A small image autoencoder, trained from scratch: encoder patch size [8, 8].
Rows from block 4 of the decoder, named by matrix and row number. Rows with one number belong to one channel. Each number is 200 + 20 x the weight over its row's rms, rounded and kept within 0 to 999. All counts start at 0. After the name is the row's rms in percent of the matrix's.
# convs0: first 3x3 conv (decoder.decb.1.0.convs.0.weight, 96x96x3x3), inputs 64-79, a 3x3 kernel for each
# convs1: second 3x3 conv (decoder.decb.1.0.convs.1.weight, 96x96x3x3, transposed), outputs 64-79, a 3x3 kernel for each
convs0.62,102,214,226,216,213,197,179,204,186,195,201,201,202,186,194,210,209,194,229,231,194,194,193,224,195,196,231,200,198,213,209,222,169,214,202,197,185,187,185,205,193,183,198,188,182,168,184,182,198,206,159,154,163,196,144,190,233,210,176,202,179,160,163,172,203,185,212,199,195,198,179,187,174,176,158,186,190,195,208,230,200,209,180,219,204,195,201,201,209,210,191,201,204,211,214,225,213,205,202,191,201,233,208,216,221,212,203,187,168,219,209,216,197,199,184,192,168,185,172,173,174,154,169,203,204,193,212,163,201,204,197,182,203,217,222,210,224,170,214,204,221,189,215,190,224
convs0.63,097,225,219,231,180,213,234,226,266,253,200,185,176,158,214,197,210,204,217,175,166,166,223,216,209,225,230,219,220,177,218,190,214,191,211,171,165,188,203,195,251,245,205,196,207,211,208,193,190,197,174,211,245,203,195,188,209,193,200,192,193,213,162,178,184,209,179,200,231,221,218,224,230,185,174,153,200,146,146,205,222,166,187,205,198,194,231,212,207,222,193,177,208,209,190,197,208,160,221,222,209,177,178,211,212,194,188,212,195,194,195,177,161,196,183,194,196,178,203,186,194,210,196,174,216,200,196,180,183,174,170,196,171,215,227,221,173,182,193,234,203,206,240,207,186
convs0.64,097,187,200,202,177,236,231,190,213,174,182,192,183,198,165,160,203,212,206,196,198,182,213,172,194,190,147,178,196,192,194,179,190,213,205,225,227,182,211,186,228,215,222,231,196,199,224,240,218,184,227,217,174,204,184,189,174,173,194,207,205,177,196,200,165,173,188,176,143,186,187,163,184,216,221,237,183,222,233,251,223,184,192,204,173,185,230,210,204,197,213,244,222,201,207,207,204,193,193,200,187,174,169,218,222,221,205,222,226,175,173,192,161,177,224,197,186,190,221,183,216,205,226,197,197,239,221,246,214,183,214,247,205,205,170,187,193,174,200,201,195,187,232,217,207
convs0.65,104,214,222,198,199,176,181,200,181,215,205,210,215,200,192,216,184,190,197,222,203,176,199,179,177,189,173,191,196,243,220,188,208,195,181,206,215,208,248,210,192,203,239,183,174,182,218,226,198,203,211,191,230,216,195,184,181,198,172,206,239,175,199,218,196,215,213,204,217,194,209,221,197,210,209,222,197,197,214,165,205,242,215,178,163,177,197,200,185,191,221,151,167,242,185,185,214,203,193,183,178,185,184,189,172,177,217,227,174,220,194,150,201,219,194,206,219,198,209,209,227,200,161,202,184,193,201,227,225,221,199,197,210,199,216,211,157,208,192,194,211,197,192,207,192
convs0.66,089,193,181,183,213,210,209,198,220,208,188,198,199,204,204,200,211,203,192,203,221,202,172,190,169,187,168,182,209,211,206,205,191,191,215,205,226,177,216,208,206,191,209,198,204,198,208,228,216,203,204,191,207,188,197,184,185,195,214,177,194,192,177,194,200,227,211,194,236,214,201,179,196,198,171,203,198,230,215,192,194,231,226,211,198,206,180,208,202,189,232,204,213,210,196,212,206,155,173,173,187,184,185,254,199,212,199,235,185,212,223,201,192,213,201,207,223,216,201,198,204,188,193,204,210,208,212,182,189,183,188,184,190,188,157,200,214,222,222,226,206,206,194,200,175
convs0.67,117,168,187,167,182,184,185,187,218,226,221,192,212,177,194,168,218,163,185,209,204,197,195,182,211,175,154,189,210,216,218,192,195,193,212,203,178,187,230,181,214,219,198,196,213,199,200,153,165,181,178,178,190,202,183,224,204,212,195,168,174,191,159,163,231,232,224,215,272,230,217,250,223,231,215,220,206,185,210,205,191,184,205,257,229,217,238,188,212,213,182,210,215,209,220,222,212,207,206,206,181,208,188,227,206,177,201,238,193,204,231,207,209,247,199,208,235,214,205,193,195,205,173,168,199,197,177,216,238,201,208,197,200,174,179,177,208,236,233,228,224,218,209,187,195
convs0.68,096,162,158,164,199,203,210,202,240,257,183,190,197,204,192,216,169,177,186,190,224,200,216,177,222,188,165,177,212,196,203,220,211,208,209,238,198,212,216,185,169,156,204,200,222,192,187,184,174,185,199,157,187,186,174,180,172,188,180,147,191,203,200,201,223,243,208,217,212,212,200,232,194,208,156,159,243,175,180,205,185,192,199,147,179,178,156,160,184,157,191,239,257,222,198,217,207,234,240,212,217,191,194,209,216,182,219,224,212,229,184,217,221,182,176,196,188,192,198,180,193,203,228,192,191,215,189,165,201,193,188,244,199,202,209,180,190,211,192,178,177,173,174,194,205
convs0.69,099,155,201,209,190,229,197,180,215,206,235,242,208,216,203,201,207,173,191,205,206,198,215,210,224,170,179,190,220,213,194,213,199,188,213,190,200,228,182,184,192,147,190,210,167,190,202,201,175,198,212,224,223,202,260,211,218,192,232,213,182,217,202,209,205,216,214,196,206,214,191,182,179,211,210,183,204,222,176,205,193,198,233,253,196,216,217,179,202,198,212,225,213,185,243,155,155,240,207,195,189,153,200,189,188,187,198,180,245,222,206,189,215,231,206,214,205,218,243,208,218,239,243,231,232,192,217,190,209,198,216,201,223,203,213,221,200,213,161,184,194,206,157,202,207
convs0.70,111,209,198,201,195,198,210,173,201,195,196,183,176,192,167,172,214,218,211,208,199,173,188,167,158,173,166,159,168,186,175,166,167,173,197,174,171,154,234,230,207,220,229,178,214,214,208,227,223,207,246,234,208,276,242,193,197,177,207,229,209,190,210,203,190,168,169,166,131,180,143,135,202,203,216,194,182,191,209,200,212,227,199,201,176,213,193,193,203,199,213,197,186,202,189,185,202,187,179,190,219,200,203,212,223,187,170,240,193,136,149,173,166,187,195,200,200,214,207,213,217,217,206,192,213,193,182,208,208,221,199,219,226,212,207,186,155,157,177,191,181,190,209,214,210
convs0.71,101,193,180,189,204,192,180,173,228,193,194,199,231,213,160,202,207,173,234,190,184,196,211,186,191,207,188,197,231,214,188,179,205,188,200,210,172,156,208,182,194,196,183,196,231,229,177,188,223,205,191,219,196,194,197,176,201,190,182,205,221,170,215,202,191,215,205,194,195,172,186,166,166,122,190,185,179,217,238,214,198,192,211,198,179,216,187,154,208,192,187,228,182,192,205,216,233,184,216,191,196,211,211,215,200,182,196,206,180,190,183,228,170,168,170,209,253,225,180,208,228,167,234,206,180,238,191,217,236,205,184,230,234,228,221,215,180,226,229,234,238,242,217,240,204
convs0.72,097,207,217,199,238,287,231,244,238,226,205,211,202,204,172,185,219,198,197,206,223,207,215,236,212,172,197,201,194,215,229,180,202,207,202,211,203,175,169,207,174,225,186,168,170,189,229,266,233,173,213,201,178,195,192,215,221,210,230,225,195,229,194,182,177,193,204,215,216,211,216,224,212,204,217,173,201,185,177,219,184,177,195,201,215,230,215,171,188,238,165,206,182,176,207,207,222,179,189,203,225,249,177,210,250,222,174,185,232,190,189,214,170,207,222,207,243,204,201,207,199,198,173,202,197,166,191,193,153,203,185,156,160,241,200,185,178,168,191,177,206,208,189,214,197
convs1.62,093,258,271,249,204,214,203,200,190,156,212,220,211,215,203,211,191,208,182,202,199,227,193,163,224,180,181,176,173,165,196,179,261,200,215,215,233,202,231,208,159,197,212,208,191,218,246,225,228,212,194,173,226,236,203,203,192,193,207,210,212,185,172,245,152,208,210,167,165,199,189,245,178,194,196,201,190,182,202,202,179,191,197,204,191,197,193,198,181,191,206,237,204,189,204,230,223,182,192,229,222,228,225,208,171,185,206,156,200,208,213,201,203,206,155,187,218,182,189,196,195,187,210,229,178,186,174,189,210,194,182,196,204,182,195,215,203,191,190,225,200,172,198,217,187
convs1.63,088,178,173,179,237,236,237,227,224,211,191,214,180,208,215,222,241,214,201,219,207,200,214,199,176,203,181,209,207,255,194,210,212,195,185,213,193,195,201,172,193,161,156,181,173,239,202,200,183,213,249,231,215,186,153,207,232,184,201,190,188,218,210,207,244,214,177,198,189,208,174,165,230,197,172,201,176,163,185,184,149,182,240,208,186,216,206,191,208,212,219,229,225,219,216,211,176,211,224,237,211,228,249,231,227,200,234,245,200,225,193,211,201,203,208,227,217,215,197,235,213,207,243,198,199,236,206,220,200,194,186,198,181,210,200,180,238,216,178,191,226,196,212,209,214
convs1.64,103,217,200,203,174,187,205,183,183,197,192,199,203,200,199,180,231,230,189,204,211,200,197,248,187,202,216,202,151,197,215,211,215,205,247,199,177,216,196,216,187,219,203,165,199,208,210,186,207,199,229,221,213,220,182,190,212,180,182,197,169,192,189,189,212,171,178,238,222,199,222,213,187,197,178,178,168,208,215,200,200,211,195,202,206,184,156,220,256,207,216,223,224,187,200,241,197,148,191,193,226,237,206,144,220,219,150,179,201,199,196,217,192,167,196,213,207,196,180,230,203,193,209,223,182,202,198,213,235,167,200,203,206,224,223,215,188,179,205,219,227,215,222,224,207
convs1.65,106,206,214,199,204,225,220,195,217,213,191,207,210,175,180,179,179,175,208,174,182,191,191,187,217,212,182,184,191,209,211,213,200,238,187,162,223,197,189,211,196,229,212,191,198,217,186,199,204,225,209,215,207,207,209,198,216,176,190,221,198,207,206,161,200,153,233,198,167,230,173,197,185,201,192,217,205,153,181,218,195,212,174,187,180,217,222,210,227,197,170,201,196,224,203,191,205,217,195,203,205,173,208,206,228,221,197,228,193,222,210,203,230,184,215,205,175,179,228,222,201,207,258,207,190,196,173,201,190,205,229,194,212,185,183,227,200,182,192,180,176,174,209,198,233
convs1.66,103,209,199,185,219,217,200,210,211,194,200,218,206,226,189,196,218,242,219,230,220,188,211,197,200,190,198,204,182,199,205,203,239,224,190,188,217,196,201,181,214,208,181,204,209,171,204,254,232,186,197,205,188,215,205,239,252,224,192,193,202,181,199,200,202,183,185,199,201,196,216,209,205,194,208,208,192,191,215,209,213,216,207,206,218,182,188,205,176,155,183,167,182,188,204,215,182,206,222,220,207,240,203,188,209,189,179,182,190,192,190,199,191,173,194,178,199,215,209,203,203,218,174,190,199,178,196,179,214,198,208,209,224,220,228,206,196,198,196,208,218,192,243,217,212
convs1.67,111,182,197,191,185,220,192,177,191,179,205,182,217,207,170,201,195,172,200,188,208,206,183,203,217,208,205,217,185,165,192,218,188,211,180,184,194,196,192,199,208,213,217,236,202,188,215,177,189,161,149,174,185,157,173,194,212,202,202,237,191,227,263,201,180,206,153,187,213,178,174,205,177,219,197,207,209,196,194,206,195,188,194,156,164,203,221,196,236,258,206,219,242,178,226,259,197,204,228,202,191,246,222,177,197,197,186,189,232,207,210,206,181,188,207,187,213,189,177,160,214,204,170,253,212,208,240,219,219,207,196,202,178,200,193,210,204,228,188,258,247,188,178,205,178
convs1.68,105,195,205,232,182,187,190,220,202,179,203,189,192,190,195,197,211,199,192,214,216,212,163,229,206,196,204,222,225,209,195,221,221,178,203,194,179,203,203,201,189,191,234,202,207,212,191,203,221,193,194,182,187,191,173,204,169,201,172,192,196,186,133,202,187,170,216,188,209,217,194,160,204,204,185,194,168,150,183,132,127,170,190,206,212,173,145,192,153,165,188,214,217,189,221,231,229,190,204,197,190,220,208,171,203,205,125,192,167,204,205,208,199,259,243,166,174,155,192,216,211,182,222,183,214,240,180,196,208,227,204,197,237,181,182,230,203,220,203,217,253,212,189,187,181
convs1.69,087,195,211,216,225,175,212,183,168,209,190,233,207,211,196,187,190,205,160,216,188,217,178,182,163,211,219,201,178,203,206,179,207,205,175,212,192,181,228,201,209,236,218,212,207,184,176,195,195,177,171,196,235,189,186,168,196,215,209,187,192,216,225,209,213,187,195,189,212,192,216,214,196,200,207,193,211,226,183,234,221,193,192,190,185,193,187,196,184,167,177,217,201,207,221,222,183,201,230,180,194,236,199,192,210,205,192,245,229,212,211,178,227,231,200,199,193,183,200,263,201,180,204,202,181,191,146,181,176,183,173,201,202,197,187,202,160,181,202,200,219,205,195,196,197
convs1.70,111,184,170,182,207,198,190,202,184,196,221,185,207,190,178,187,195,219,199,203,219,196,210,222,210,234,221,233,199,186,170,208,184,204,240,217,199,198,268,215,217,238,208,199,154,167,180,194,195,185,214,250,148,186,240,186,214,222,198,212,223,213,197,210,210,212,193,238,242,195,232,227,211,192,180,239,187,205,218,200,189,182,176,195,203,176,215,194,209,197,203,167,210,182,166,207,180,165,171,159,203,160,206,204,191,200,205,201,207,197,212,223,161,153,162,162,163,174,224,212,202,177,178,176,221,206,233,191,200,204,190,221,237,165,213,230,188,210,164,225,229,180,194,176,196
convs1.71,088,208,179,207,233,208,186,177,210,219,198,204,155,221,230,176,174,207,206,212,192,214,188,180,158,212,212,200,204,177,213,230,211,233,184,184,185,179,133,178,183,168,172,225,222,203,158,206,204,187,233,211,189,222,202,179,170,210,182,197,173,227,195,226,206,180,223,171,222,195,179,200,193,205,210,183,161,176,191,223,189,224,211,237,208,183,200,205,195,218,216,202,184,221,150,180,171,217,196,239,225,206,221,218,227,207,170,177,190,187,199,205,222,258,260,160,202,179,199,211,214,250,207,218,193,177,216,177,154,177,228,218,245,204,168,174,202,224,217,193,227,218,199,219,224
convs1.72,107,201,205,169,175,163,211,205,191,194,190,180,200,197,208,167,164,181,182,232,211,199,202,220,200,179,189,226,229,199,202,244,189,192,195,180,214,217,255,222,190,238,288,197,217,188,222,170,240,218,184,221,173,200,192,228,207,186,222,217,216,202,181,173,228,228,189,215,182,184,205,186,230,201,189,203,148,173,202,186,222,206,199,215,219,220,181,211,215,185,186,207,220,171,190,224,206,219,208,196,204,190,191,206,225,197,195,174,200,148,154,182,202,253,226,211,212,207,200,190,213,166,217,211,178,202,206,185,203,190,183,219,210,208,239,228,212,199,204,206,190,188,184,232,223